python train.py --model="image embedding model" --image_size=64 --translate=0.12 --channel_attention="se" --widths=[40, 80, 160, 320] --magnitude_pruning=0.3 --lr_schedule="cosine" --final_lr_fraction=0 --adamw_weight_decay_other_params=0.05
Rows from block 4, named by matrix and row number. Each number is 500 + 40 x the weight over its row's rms, rounded and kept within 0 to 999. All counts start at 0. Numbers have three digits each. After the name is the row's rms in percent of the matrix's.
# fc1: squeeze-excite reduce (model.blocks.4.se.fc1.weight, 20x320), inputs 0-319
fc1.0 067:466520520500576500532500520500500454469452500586454500500500462456527500466466500442500453500526480483500500520500434500408535415546446418500500452521500500500484436500527481531500500440480519475568443444500530429519461423517500500445480473453468483400447428500500522588517531523521536500520483500576500468557475551562460500538426474443541521442467421500500432463465566474545500500586547573478500470500469528520471500453500439549458423550500532482418500500500500537435500519527500476548533519558529500471500541460457522500477446461500500447465500433500500500500413469538452500500500473572544580500483532500461478500479500545533535500500412500441500575500479517531447446477500500581500578500459527525551472500533536459500472478442548483500443465476500439612576557532454500400569453500500520500577449464474453447500450500530500500470561500453539455524441469470465451478500532467500500458538430401500423526500537543559500500538525500500500534500500500500454431554
fc1.1 060:452500460473500473447533571547547500500500469528470500500500500500444438525500500518443500444466470471500541454500536454500433477588500579454539473443449500450500448554500500500593538500500480500434539528500518500553500476556531500500563500500500500469475431500552441621500500428523538578459446451500444481546457500447500525424500500538466500534479500601522468500447500500576500500500500531448433518500500500500366500500592500555480500500470526500459476500520471500500526473500500477524587538426500391527500500500582389537470500467480461500525500460461500500453437431500456520500523442527522451444500477455500520452500500547463475472500444592519451500500500500428427440472534475500519500463525460500464500500500435481482500500467412459522470500500475500500459561500523459549500500529446441541576500500585500477544500563500426522473480500474524477452500459397500607412500500500526452419543552500474464500459444465500438500500500500445500500500436500571540458476
fc1.2 113:474500416420449456453500477431489458481425457434530463500484519515477377520443500468470477466473480559471472415490500479469500513467486500500449490439500574475481461479444526465451527473432573500482482423576487500462438471500460453523470542534460500488472500470532461476552500446471441481441466457514455431462510500500444523500500500500467450512500490500449500454443400465438500450446530500454416500461447436500445469500500481433460537452500512487466471500529467500484407500524536515473478500463520553460500453491541500450460462460513483445500500471459470500500473416567537522532500454480459500483468447471387457500525476474470479487521500475500468591465431513540480450526484513500450500473432461455472431500500477468528500500518446433452500511463417401452426519458500500500500540468456500481440445500478472524466433500523443443475437542479459500530500457440500455500543426478539500440549441470463470516500533500500488500529451366395441523500472481500486464481
fc1.3 056:500500400433500441500536500525441449455500571500500500438402500474545466500500442464465544443416530545539500500472533535479500438451534500479500414457465434413500446454473468547464522527472500461500536500541500500429442573500475500552467554477551500476468500465474500500481445461526466521527526500500452469500451422544576500466459559569449532500500500500527529453474538500520500427500500500500527500500467476500580545500480521472468500466470500480397500530533500500580478500580454500560500522460425549527566500500466458416536522467472470555500500470430500475500471549472566500500500500428500500579500459524550469478500452500500564500500448441474458500542542469416479540547546531587534442563474455441449500500533466574452500500500500454500466500539500449442521572473452458530500445542478526539500524560533470500447500554500524550530526527536480447551500500525500478500387554472401539422547540500537500466500546463500447525587464500500500520535500500528399500535
fc1.4 102:527481500484476519479408442500454483523451553500478479545469556417425443500487456500418454487557443438500458488500443445500418500465500485513489474500487500500461481425500451483500463526500420468500500426428500449483500436487528431531482440512461471515500423514387442534500500533487526500449530500466435500448500517459467487479467404434536500535544463453483531580459500476515477466484520500500518516485479500485500500500536608458500500529488500500487427446442479500557464553465484549443525457446500464472449420555500437472454535500444500465540458460500500443533500532462381500407526478524500480500476427571500421463500512515522466451454397500518486441500471489432539514446479464521468464500500515488500487512523500459518455448500528569525477526564481487537500517500488456396500462485489548489454477540442435415477500464526479438515500500434500555443466538500535571517500448441458500500532500456414463437536500500448414459527500500500488489543524500500422469446
fc1.5 090:475467445521527479486469481527539500500532463447487448521456528438421514413463515515500523500517445523481473479468452458520500478481470551445552541482421500500500461573483466500452486414500520485500500477453446454393443500446500471539465500500587453434500533466416439500500533530470484500434454457474446523517601474447481500500516530481575500551516407480500456485513479558513456482525483500471500519473480487419500455529471475475486467500446469434545500471483474595436515460519500477500532500500487472486469441482550500484434414432512452563500517411458500462454626500473500500528558571408481500424439487559528455472478500500464434500441392536445527483424500477515476500554486500500482446482527500483531444458527451531500483431488500526500500500419500513532488453453473457479457478500484456449500500500482446553487527467523465478444445423572500428537525562519437458500500520500500500500513500500455549428480486533421470500454455500479500409500445549522500470436
fc1.6 063:465500500479500472520446526402500459480500441535531536566475462530386462500475545447424427448447500500531523439449441500500456500500433453538475500521521529470500442529500500561551500467519500482500526442500528500500470446442521565500602555518433500448500500541566475500480434500450500446500570422500500533483479500473517500469456533547418523500521427535477470500537465534481603546525500469537518445500500475523435500544500456565475500500477476468500537443553500420500500456474552536464469529500479445481500500500500540451544574478444500500500500500500545525500474464500445450500430500500500556500477500500544438500437460518462536458419538464500477545454426500481520461540500500529500469500500453500473480500428500455482433482525482500525453500500591541522385479523588500463421456500500477535428451500431500557500543500460483500531455440532532464448545555534555500500500473536574433532454522554500565529546591539519555540602500520500543519458601519541500472539
fc1.7 058:520477440500593403500500500560593524500440500500500500481523425500472533500525607500566400555544479520571413500423500478569384448585475468500455500455500524437419468530500480428500530519573500469476479459523500500500526454544500478500481500500461500500534500500473500500546444500473500500473449478463547500466479500500446451435447553519404500438500473530471500436453500500528500451500500433500457500476456500500540500500443500471463469500479478459541543500577521500573602446469521500500500444529500500464539558469500476554500534479500582472535549459404524569465500542596545399500469457500408467500500500463575474500474468576567500520470500500500500478541500529432458500474473500412547574500476500540554500528468500520500523500568540539500500551500430500526500500536525479525546536435444547423500470500464462500521580500461500421500477537433500470454500500500442500500500500537500469455436500541458500521553473453524522522500500500500500470411476500477500500552
fc1.8 083:436457466479485468500470487442463537464423570518450468529478429480483457500500425454556500500443472515500461481543473477481410464526500446519463462500500549500500500432500526534562500500536500525500417516522500500500539533559393485526465476529500526500500500577435481500500530476458544466445485500500470529568435525481518544500500550461480436524519500470537442480500500449500423530525500461544452500500516455547558500445483481528500500456500554474521514520376500518500436547514548421500440449500546500456577474500522580420564500535500474547551438481500570474500478500431462483481482500531527500536559469453500469444478520514500434451500500500445474500500465530500552500453472500430441521479532469441448500500446500500442525545482466521481480464500517526500405414500530476550463518430458430462424544500500462449500449484522500524537545500484521587515500500475469461437376500530441411500523415532553395513500500528500500500500519469478395444469480500401562500500
fc1.9 076:500519458446500439483471515452483469535532403456500500485453500500450456462500538424468500463451473468522500500500500420401500425463500478411500500439467454500431473550436500468524463544460500485400564541403463453528584467515464517482525500480515500500483447529576538500500535500500500473500393500441482519523544516526576515539525474463500485500434537500500500525420473479528500533480500524500458472429500468470452474500500462457418425530500456469471480524500534500500562500467500520500500500500480483481420571451479528413500480464439545411445500514467500405426479459500516517534421539500468439476462482484452563422470467484530500500456450522538418543540500475480558500500441537449520500451471500525500420500547523462418500500517463525500500518432428479475467472500473524500582446400514500500613533526472500529500500587440500415527456469524484500525516500553500482526524533522539500444447469500470527500500500430533441459447500457466552556479500528500553455500
fc1.10 063:523480447473524519500474500465475478500451520500500500537534453433500543500531500567500534542582543500534500582477459500500444481500500477530500529500525441500500500425520454563500519500500423543500500500463551537563550500550500473467447561529545457500500433424458500419478500500477466565447500500500444480500592433457482550500474557421500500540519412500481435532534449524500574500617500500500500461500500478521393461500500475446445570500461480500472548482469500518500477416520500458467500500449500500480521500500477483500500526482453500478521483500500415588558500500500443480500483464500575471500500416581473533458590410597481457429524538443500500473481500500500523500500480441519474463500430500500500586600551468500466500421533463519452448454500477500500500455451417540500500469543500500500531552500457452457558539500500525440500449500500518477538464453452452500426500472393500530557439548566466500500526475500500528470553500521451372533500572521481442467500
fc1.11 076:455449456466479482516500406500474529518525443412478533461557455483472430460482460481500457524574474500556418536457469500475442409544540457483483482500473455457500429500500445455468532531445500446422500500534530522525445474535500417500451500500473469475413478500471473555482536500530422523517500456469500466482500555500500523399465500500500518558454484539500425500570500455467445500455500525500474480451422500531459453453476435442437500480579469469474480456421500541477500532500438530442500589432500514500388463465500403523467479563520455436524443526434469524500455540517515451500445416482594483428461409500529500424463432455500530535500584480557500483550541435558519530456500457483550475436531500500500500463500500448480473430500485474429531500531468525500500464526528500500459523471518483452532500514485500526474532449450524533474500453467500459571479500463468466500479456443500477461486475531550468535468500451500500500577472500480485555475464426534478484544
fc1.12 058:442602500468500500500474461575553500552500447522478500500500461478520500500542500454554470393399479526524500463472500547500455500548443436450500441470469473500500573534539559500500500500500392521500482536552500459474526500500469500457500541500443526543530477500567482524476519464555475500500500542447419525436541525392500472500500471500528545533500441527500500475525500456500468500530460585500500443566557454455469531500500500471554544573500480500475500500461531500453477426474546415543462468456500381433478481457500500445571500500447500500439500500500525446500468500500429473500500429439456548500500519525534466523479500465500468462545500438448500519500551533479500527500476546500448500429433448469546459482500613467461571500565500500500538448525500531476500500474500453542447361520474458461544590500557478500474500520500567519530500471500500500535500543500532470523477500500443532500455543532566434528523479463500526528538500454500530477519473402556365424500
fc1.13 308:446449530444530442460500470500576536484537526463445443554486535463402460485446449500482473445500440516549500443507543476604500539463449481500455500500513472460462584500432555442485529532424569450576500418500488487476448500462500500525460456540528500471470500480508489500492449432460473468500500461462456554552478451451481464542462564415489442500571570500467500513457451466492440450500546486500442458583472476447449492474500500500451581500500500443471454453579532492500498500478499531462469460459568454461535486444500456492500500472460407563500590531410495454456500523500532468485541500517486500439478531598493500500442500459500500442550559466547450553500462455490484471477500458558483474459500500507500427500536573594500513527458488483500500479500500500500461460500435503500511500471527491445519458500500501523500474483565500567426500464473462500548482539403500416500500462454533500434522500463464543463465472500439453500588507507531523527464414500461460530443
fc1.14 064:500563472500462532521588500473500523453479500442479500471474451462478526500500500500529382571483530500518500471500500534443533451461500463500482549500479450500467476401529456500457500544476465500500537500585480470435500500404460444449384500523500589500500426437545475482531561500427547560538534421500476500500443500500409500459574442471500461471417458471500500438500474402533500550539500452500483553483556550500544455500436478500476500500442500464500518525548539408451427450562552500500517500518500500500500500500480500523531466500500520468500500439546453500539548500500453465500500552582473500500479500555399543432529500565459500449500474458455529456500462462442500575518550500524470475427500445548500500469523469457467500500473525531500500445437381437522518471530500500477528500500472566469411500500500521478430500474541500454455445469500500478372474546562442431500534476419500500500500439470535557500500540445500525533528500500450500446534500500500500500479
fc1.15 058:530500500523500552500475500550480410597559395541500425543465500500553450561477500564500473531500474453500437547465500500533461500540500500519537448500500500500528526547553500430500481500500469480500519500450416500540500568500441500500500400479500440480500438440465545469564454478473448467468555435500524558473500500450546464521481561605500474475462479500543564500500400479500500500500500500468533500500500500424453500524447478519572469500411481500500461413500437500500563462500444568500461449412458500446535545462554521537500543500404519500500466500554472500500500464500466443425525500500533500448478467500530518474500440500500522500530520481557479500468519519500450500465421500433500566540551473478562528445532454500565500536500440500529523479465500532500468456471545421520500500500473500537500442469519500500479500569536474500613500500432445471475532500500367431500500532525500500554500522452446470500533500550542338443500480561500522455500500531500472500536
fc1.16 080:500500528500500482411453481476537500500446516447482486500466442572500500486500500517500465527438500425500460500454500471500500522548561464500500500522500480479432518500574520500500534458448471500500500528518428474436540570483468559452417482484522476485530500418467450389439451530487500483500500448484432474472500432551474446455455500458544528460500500500471519531558478544500455500458477479461462517500458500466439371466460550523500500500450467532442500480459395543466451500422426522500500472500474500500500476477528431543474481442404500500526474520485419534442468458500451500500552500500451549478476500479455437462479571521400500381476500457500434481566473535500444500485569459541500464500422578500475514427500484531500486500500479464543475468500500444453548519500461500513472419516434524441534452456500500480540500500500500484418500500518500437395500500428548525527547441500470413552427468478552480500483500458467408419448475462481527500481461453500458500465
fc1.17 058:458500556500527419463428500473472547500551538449536461463500500500475541500570466466459500500585455500500500522500477419472583521500500527443500423584500530434446542456463532462454537448500544476500500526521534475500527569530464481532528472481500500500500472500422546500544469557534500500500500456572500500500500534436451500463457500529466500411520461530443470472500500557477556527460500500500468461560439558500452500536562500451417456479468534500543472406500396457537500500467413466531500454464500500472500570500455500434500463459500572455547476593500500415586434500550500444464413500474540526500500500453533465531442473500500500560465500479456549500435533455549445500551500480456500396543446500476500500500555531407471500535500475500500500500550500543465500500500500500448500537500500403481596500454476500500500500562454563555481500500472594572565500526390554500434500469559433474500470500467524500464527500500546436437536500533500500500500531500500465471500
fc1.18 095:433436500520540423473461459500525439500539481445446408500434500532443455520469558487449472468515486500466520521446458523538459468473436588481456500500523467525476539500482596443461484465458467500482486475469500500500500500464500465500475472469512500549515436482443580543500500514557484410519538465500500523565429415433566605500427542500500472533542475473500486512436473446489468500455549449535445500500512456471479483426519444512513425451455488500450500481455552500500464500465532500500446477456408450435449511437417500529471500481469461500425500471480547515500500569500500471484500478500480459485500500450500518500487500402599542524535500469478486458500500517484438465529524480517472523468500500475529500439517408553473449437500435500480451517500500522525450449488438528437474472530477521462485474532460500560477500483551500500465500445500478515526449500434608388473470515454433474482500484535426546435450472429459480472532398500500528500500456500575425541463
fc1.19 059:459529529500519500407528466500537500424535434481521500500408500520450534475535500455577614522500440443450473500463451534477526500551500500472471479478500500500558461527500500500460500605522444461481427584550500500500426533466550500547520544474500474525465530537481448466604463500500500500500500533500500426547500466467442500478500500526466526481414537562500473554500500479500477474457500442500525444500533447500434447432500500480520500473500500569500469478538523500500500541480473500543500435530449519500529479473443413473393500579500500519413535565519456500500500445531478466500396500473548522558500455454541459474500551448547444473500500474523432551576454469476500500543500500463479500478441480500451464500500500530550475525413456537453500481500534500500405549423408528500412559526543500524458548500470532451500465449527448411500535533500477500522445551543427500528500576500409474449450461558518442535524527526458571500460500500521429478500539500500500538500